config = dict(
    mask_ratio=0.5,
    loss='mse',
    encoder_activation='gelu',
    encoder_qk_norm=False,
    encoder_parallel_block=False,
    encoder_inner_norm=False,
    encoder_patch_size=[2, 2],
    init='trunc_normal_002',
    beta2=0.99,
    weight_decay=0.4,
)
Rows from block 12 of the encoder of a small masked image model, named by matrix and row number. Rows with one number belong to one neuron. Each number is 500 + 50 x the weight over its row's rms, rounded and kept within 0 to 999. All counts start at 0. Numbers have three digits each.
After each neuron's rows are labels from the 100 images, of 14976, where the neuron reaches its highest value: "lies over" is the class under the peak. Only what is clearly more common there than usual is listed. The data: patchworks of several textures.
# fc1: MLP up (encoder.blocks.12.mlp.fc1.weight, 640x160), inputs 0-159
# fc2: MLP down (encoder.blocks.12.mlp.fc2.weight, 160x640, transposed), outputs 0-159

fc1.108:520517506458505533488534582467524513451492480544483469465532436495486498462492516422493509491481677456511437519555486410479491539466510512508527494500523532508483493576480453504552605484476474431580656531393517499451437509452535499420480544551517460564518467429493525467492504332485471512556464468580546421446509489479533453499539377484404532409469513467422414563366437571475366515531585502535501490468502503490440542470451412488463450474516471501491502486488432520532548559514492
fc2.108:513463483598481509543562434482475566540452593497502493516503499450555512595476503449369501502488435474503519501519612426547504526501460498534441497493376479501521506444527537514515403505566530555443349505627416511528690473448471515499521421492548544497471518531472403497434503535482369432468446514452503528559499519499483526483462536458571471537503495504459492452555545430498605481514503466503476528464468516500507625493474585514518416494473514455505498554520555406508459553493457
lies over: striped

fc1.176:532531500482508519435517355439459525485506461466479538548469510519505590507496454510459439491500553543507455457500480377574506509478486479505509501590435540552514553555486429470482492508551471476397595511369558520447478504521560500556505679483554486481497409530441520575416521485515616422506477450450502429506585491519491465503618458555600544343514441478457485541386474544475408531509495497522493504469493544487482497503576416526487489480503520495541480514417564505503501462491542
fc2.176:504487523468496543500484606509499522498506489570509492522481513442515511583517480459505468581498468513451552567518548546453487546488489498554504449484408465449573488446576556499498415531523499537580414516513477610597626500555515523504459302481466499560498589484486470482531456556513400537515455426519501540482372485485476548413491497471445445594451507448448524527466524423475556503418444548485462480468660443491542498501519515518514498519513516484480467394566455525470552632508486
lies over: crosshatched

fc1.296:544490546526499469480501503549544528473509498515519527558456455543528438510514524614628451578498611472421620525524467510538511505531447517476531440485537533544563564573448472451485449477646462517494417541415435513479522477467514543483515531551536453461468510482552516453501503613418511516462449459452543558518536449634471553560489364521501544524507585517541441512487418429520427558491397448504416541527455578494474537494411522513467471493495607498455465434491454562550462465431497
fc2.296:509482492534497437550460596533582419450435472450441543561479499486525519478512446500531461506508396490553499486485481509457477488507501516555487405485608501497465461392687516519473576523428535582436546510458562460584586487512515520460539450533522486589514469499490490526526498531502551411459420554488492502442568548491499437536453532386524454509491456444496535418564596545548535481518565487482532446548535432456495441444545446416503462415601486478522504491564456448467526368482574
lies over: rays

fc1.562:510450494473499499496463504444448550527493474517566551553458519420499590527606534459483511579591579419497630493506449497539507545467467472536562592549467535457551617560449491503452452419599461552524538509486498524510439454609525481490460469527541518435436558495506490463447511475470503513449570500423484474553465402555505525559444465549458418527545557551559573458404501474519532540469454396505485560538456560452438540521506523544479540570461460469523503531429432641537474519608441
fc2.562:532498530472511440454559573409427420526369500500465494589472489405383483538527507444524556464525496443450547501473489533459474512433443501514516529555482533432544481375635454510484521521484466575533630513523485506560572421504492509465411503513532526524490496449548536509505523383519574456522539619513495518449475464538491397471405461419510488682481513467516538442553497507479478507484523536500547528586488471463458583489500463498517477570521493387510531526555496454541474505501523
lies over: honeycomb; looped

fc1.602:506485534548500479554534489646539529465550519552563453535383493569573563505519428494447490507486514480534524528523461482572514512474486519471458566532443517529508539554359506496524501481541515452530512494476508581504502498520473482511497534511420510438518548493495536462458495534493394457453499510519514507614610475574534535507503490523422544508501539389492519530470521425507505584470425468491411643407423533545640515508466494550492551426537649528497468513479486586542562585542392
fc2.602:495530478515500506469504511542515520474529525503522512558484462473468523500558506483468504529507513513476560540501519517552546510486516478522464535505463550436526507503020513451513521497528500551517532493487520521528603481533513489534485476459505491525480516547489564544498482553532495515479619456487497482505509487460557523534449497553477541557537518402503473520530508475503523485477480486521519573455535545516523527508524527549484548518496527518491448527529495494557530560499525
lies over: spotted

fc1.205:489493520525464480455538373460559461540432499489439536484479469573552479538415496491453579444487637456572458511433524489549506483477502517494558585481552495433595532488515477513525476504442461519525485503354483522525533418599525494441538564542572512411514550450541468538506476499456457469387533442508505466461579498471557472474515470510579488511501470509528508318321551438499394444510454478486528480522530473517516501491572526539516464468477515491562583471397528492561506505489434
fc2.205:508516510470485572515485558520407529555544515523532437548573495447487476463523518528468453534499407522465546482593482441371503425504498523470491412533455490504462455618564501486496514557544490536459479501526416357507518532372502462573529464462485531585494438564442488459476507538515469519531431579469500492419436511554485463453456481472405490563503615483503514638654450510501486474484476534525446473522500456479541442511418430517496542587599471489482393492522490567450456545516545
lies over: crosshatched

fc1.366:469516495527469511494503549503532515469421443480487485440568536440501486434483493541482547480509573526440538451441561647482491421530514504532530531492605565494488527520501588499502515490530563510439499480533435492538527483412551460537594410453488483474532478506508580411503490559534492527487434540478459536497485500533529574441387588468572467508490551525590559428549497391567570566471465517504545526464445535537574315477392473458494597441444557504550465447437460558546437495544438
fc2.366:504521474511504561522461430490481346505579538550522496484488507585457496479502561579564532459500356548437539505481361485514500454482506500498531474520459469557551453369522439519518535515453532514512601485530512436476518456534488485486483433499467467532494458486432527583532511472486476555384595439433490465496655453557488529463509465481463530503503493579501439479523499604416420459542532497509423472525535497494459591603579560485495416522544468463480498447524498456423454454516614
lies over: striped

fc1.417:528505544514493524481461297506564515502481653515442503405508503526537518547434567525462518536480580425593611531515492470512473496498574522507454517522452530408512508470519482558525483518492462561514418471447550494490543469635460477504473416495571505433514526466496403504456489517473479524416566516592486483408489514555499495463521492480655501517520476507515527411481538494525338471508470505494474516514463497519485543539452573567511551508437565468592522455403516470475498474453551
fc2.417:390524527444507517474534583508422535588499443515522437520530505485435450491538408477468482480515433528496536502543513523414492493509490516494555547490630492601470490602518426426500476531483497468468599495459442404534509544278515473532558475455508498489520475506581545456484487512559565421555486565513510516477456542492481557445433467513449536484507542495563479567541467524510553452547480484541567402565558474496485473491426453523479558489461341516475426476538550599530440473530544
lies over: crosshatched

fc1.3:543416467474510526548449491419478540507500470491554526512498529550507517487559545531509519566540582500550547464486446555525525529458464533539517605496400499509547515597436491522496469394501566455506434520511497490411422524537487459513482543512514555454473565507493530595470511476451495499429564513466537440555398521525517658507486533579454454521578483612581584515420494470479517549428477408505580455479394513487456478548471545472474529564437395490634423468437491560574483528551431
fc2.3:473446439477511475570465566389497540542412519456443513461501548511440481482542540457523523525539524532550492507471477473454495483478416515518436602542355512459533376424574460538488549478397606502432605525489488486466544506508484470537460521534520550469510468587538587619515531478550474529478552603547510462436427494471532481414420452460463458660542481540482545536552479455532462564458511495509612465508482440478555536536521496481528436555559474417573507536470521433546518520515476
lies over: honeycomb

fc1.156:449558469576489491480482454432553506548567444420574465489577451474579537495554453581452478539511600616451545543511456454547535459574560481534364542466407589532543418561473530437470461526497547529492503539425428634456456560504561534567504543462447483545463444546504490497559498499505404528455535481494511474541425393470524574480428426516474531445505514450553501495452507417461541437543431469507487516481466549534473575561489534550499538549461488565499421533475497574541450516507401
fc2.156:543485505461494481517514486426435486575470492383432495446605505493604539556542473596581518471494446527482499510454430512464488472479434510542432490470544568502523429437550538615473504540449599476483487510415543555454545528488475527555533459453529468568514446517444452488678536466482504481613540548542496519454431392425476477477449455530527471550446476470525485573506596504571467458551507529467561446507518472510454558613508528483525485479562415512451513492568478384556501449461568
lies over: honeycomb

fc1.532:513498546542479422476561484561421594508510580481411438504501498516522475451520582397476506505541483531498547502484523709580503523534508503540451512433568416503520499476499531453480517482504508580577597504509497466510527424456526496452458449548465476507483496525567453476548493598527432463424549526577465526465393514535521497479399469554505511415456484496540572519662472523574525478442547519529521529440582451489494608554508504498494510454442469469549501532521511462495346516525552
fc2.532:458552469480495402500470526502693380482449416478556503504457487460476471544512464529520542489490506523527491475549403403506512469478566490468373468515524550521405443523433476484513527448525479418515430489535562516473476550614495500434504533491544524522513479522532483489452477377423577521651469525516519479509604538400485483567545541538498537495552468558526476457520507510532484464569532453512567435556491569500547459476473482504467558595546468521494509555446541655525485435498504
lies over: striped

fc1.468:496545469559503584443460274430623419416470457518600535497491497517508498490433479530504452478477550437501437432537505422461482483462481500510528530526430510571554525559487502501500542487531469429450484508507563549500505457541510489508508581510547442487481446469451501552427508511482513398475520383414493437461575489488497454490578540506579540585486436428464489552369460488548542556488365498527550468491450515512491456439587501522505516456452566521547517519441569561529547469472527
fc2.468:515484542511497530519550654527374494658547524487449469522527501463487546524538538496503445539514450571502535531508544524498472483491462508480512428479425444486514543479523475477501448531468493578526526509444468424573577474414485490530526279523457466489490494625442490530517492563561452541482391552493494520482442512553494577412475499461445471430476568510442526475443526544466453437460482505495378480472625466506507570547494524517497537494590495522470467462593468445477502582481503
lies over: crosshatched

fc1.220:524560432462489554403519482481387517410537685561411490495516481537482515491540436453463543559505692580524532471592473596454464525456376500538566482520498521545551608522441490505511527513479537451459509521459462494425474452563550504454501555483515498543506484515566545445507504511555463504555472501504504473529497486527517537518547381519532540307456546457472493479465484524444490538491472525519473523459515525531514574516565477459523475472523533577513458548473588557475459455548509
fc2.220:369504513478495496653501525519643492610463557533462510509488486417473508554508505496446481491495447447468453462453543358562475509536572505497480549484500486528541441474587525560518411538552503536585493494535553517549614442471487516541516378449495551519495565575470402565456488455491415481452543372485494498492539469514494556415481469484496477679507454480487514538473470475474503457523526494535512496571503521479494505497516551562484500586514439422510537392527485448530550516475468
lies over: striped

fc1.470:536518498462494584407504344455486451454550637575476509414488487525489487546519450449504514504486655452531494502569528419498514531499412497480494485496432469481516536487496441468530554542412460471539515534409557536452449447579460514458464523549554519529496504499554494522470486406480443450461548488463550445427521493621442487488586370467538528378488400483434473526429505563471448485533552502527474514476498491508413593503558509538515441486498559519522559507427477521548604515490544
fc2.470:450486493529494460613532579570443608590410494490437485542541480393537500492491483472369473536487463497476524497556557488481492528516547492511522538458479464594479490632542517490496425503585478545470464502560446452498606456353537500510515435456512470512497531503519418471465494490553425492468460474584490547450426520464502538492436551466410433574518556456499512505487487419506556434486461480527556475500553481498592472476366528530482550524494391464470426460602564542508503594471536
lies over: crosshatched

fc1.370:508492540491470530495546572505477609488524573467281474457497476559524512549480521411463541494524547528540486522383506608576480498498421513540464524480551487454494568506506497465457495495483511548432600524484498463500523414466491510477543463534483508446597439529569510533477506524544482539343541607552499532475503492507551563471463450544576499384505494544511530405572533465559512450517636476502474573487485488486493530588447485581521518482424516498574541488416496514468404475495474
fc2.370:528530469473500480443449396471593369471451393588556474541550504503525479513516452497482540528487477587437545458552398379488497421504602514499565491503478526558461401482558491510502559497529460552552419496498517505512502555571520474461505607424529518564484515487496478398523509377496488500651535455455497479481509499465495481487491468480497524557545504503558459512502513524525453530567423504519556477552474509481569386451484499452501495557538476492497451416464536627511550436521649
lies over: striped

fc1.530:501540556540539556406523386478592511497498457523406503575506524495542453511454460571461434510537633492588514527452513609543475472537463520536470531482426535467550550496479494456522450463461534527442486531458567554523520521499422504505548415517486595475582493519487491513450496560525529566330603552542517509506543508533467540509509508444599534596528462539486594495526497450532441477516552502485504493576402511504495438476593566578523503429349549537520525450424503495565471474482470
fc2.530:512490475447504515528477560469440450417588477587507501486525513509462526537516482586561520540496363568442548483558484489450510460448454494513676436560498494533472461579523498490497547541518426538486518494505508367466496512535534486525511542447524464482504546559531529468540492526486491437516545474494504506457472504543493535420470483539417469527491602462541488477482478544524386456488484506498425505519461446501559409534426461493497638515631416548513418361571566534422532539497620
lies over: striped

fc1.30:533462560483498557516538441614494545453620464569453463482433502598495507536451458438488477559435517422528474498466544503556476520506489561437538458506569433500450548518457458430522474478537529413511525534476566562524580464546469526475437503449517480419491562471519533390479512551445395507481423466491555487507572554600500512531542558496472568478484488453453453530497518511517472493474490474516368556457439556492609476502445598527458624463482603481463498383552438545497520611476433
fc2.30:399487510578495503553478474595521588492505446468514527493505527581453511477500473389581465508503486542595481507504476465395509475557497494593401383540564488524338395468571645509470574464433543574478583507451606551486563458475539515431426523506511470505524440575519562428474488499536568474422466468437490521453561517465506447494456531459544487473529376513535531512504590511497503472575543502501437473521534441499558478490507535450509524478535507461482425514472549471513494422501523
lies over: rays

fc1.518:589481404491473477557495628559513547478538645554428487423516458472484575499529520475490504520492581597476547506492465694482456522465488471502462417529457500597448481493436535506508507497514508488550406498559451478498470442507513527540438485474476500482549518532458493505487501513492436564437528499587491572530490498501567482544588463492480520374539675557429517489466546480452502480557483496494424540506546555524488564591520552602508486511545490515478515498569641490478498497517533
fc2.518:432519503503505479459496453477545473474471527502547495497522498512461496496534486506537442447491512395515436483441532336505494517556559497499567718467523488533389508566519468558503519475504492499529527483459584563547462519549481496531517648500499531501494519419569511488495501409488519445563611451472523468549465514591514599467492487490548505591478371497478501455469465524536526547537517490531596547560408497476428461431495503472513453493374452438494587481461446440566488437487469
lies over: striped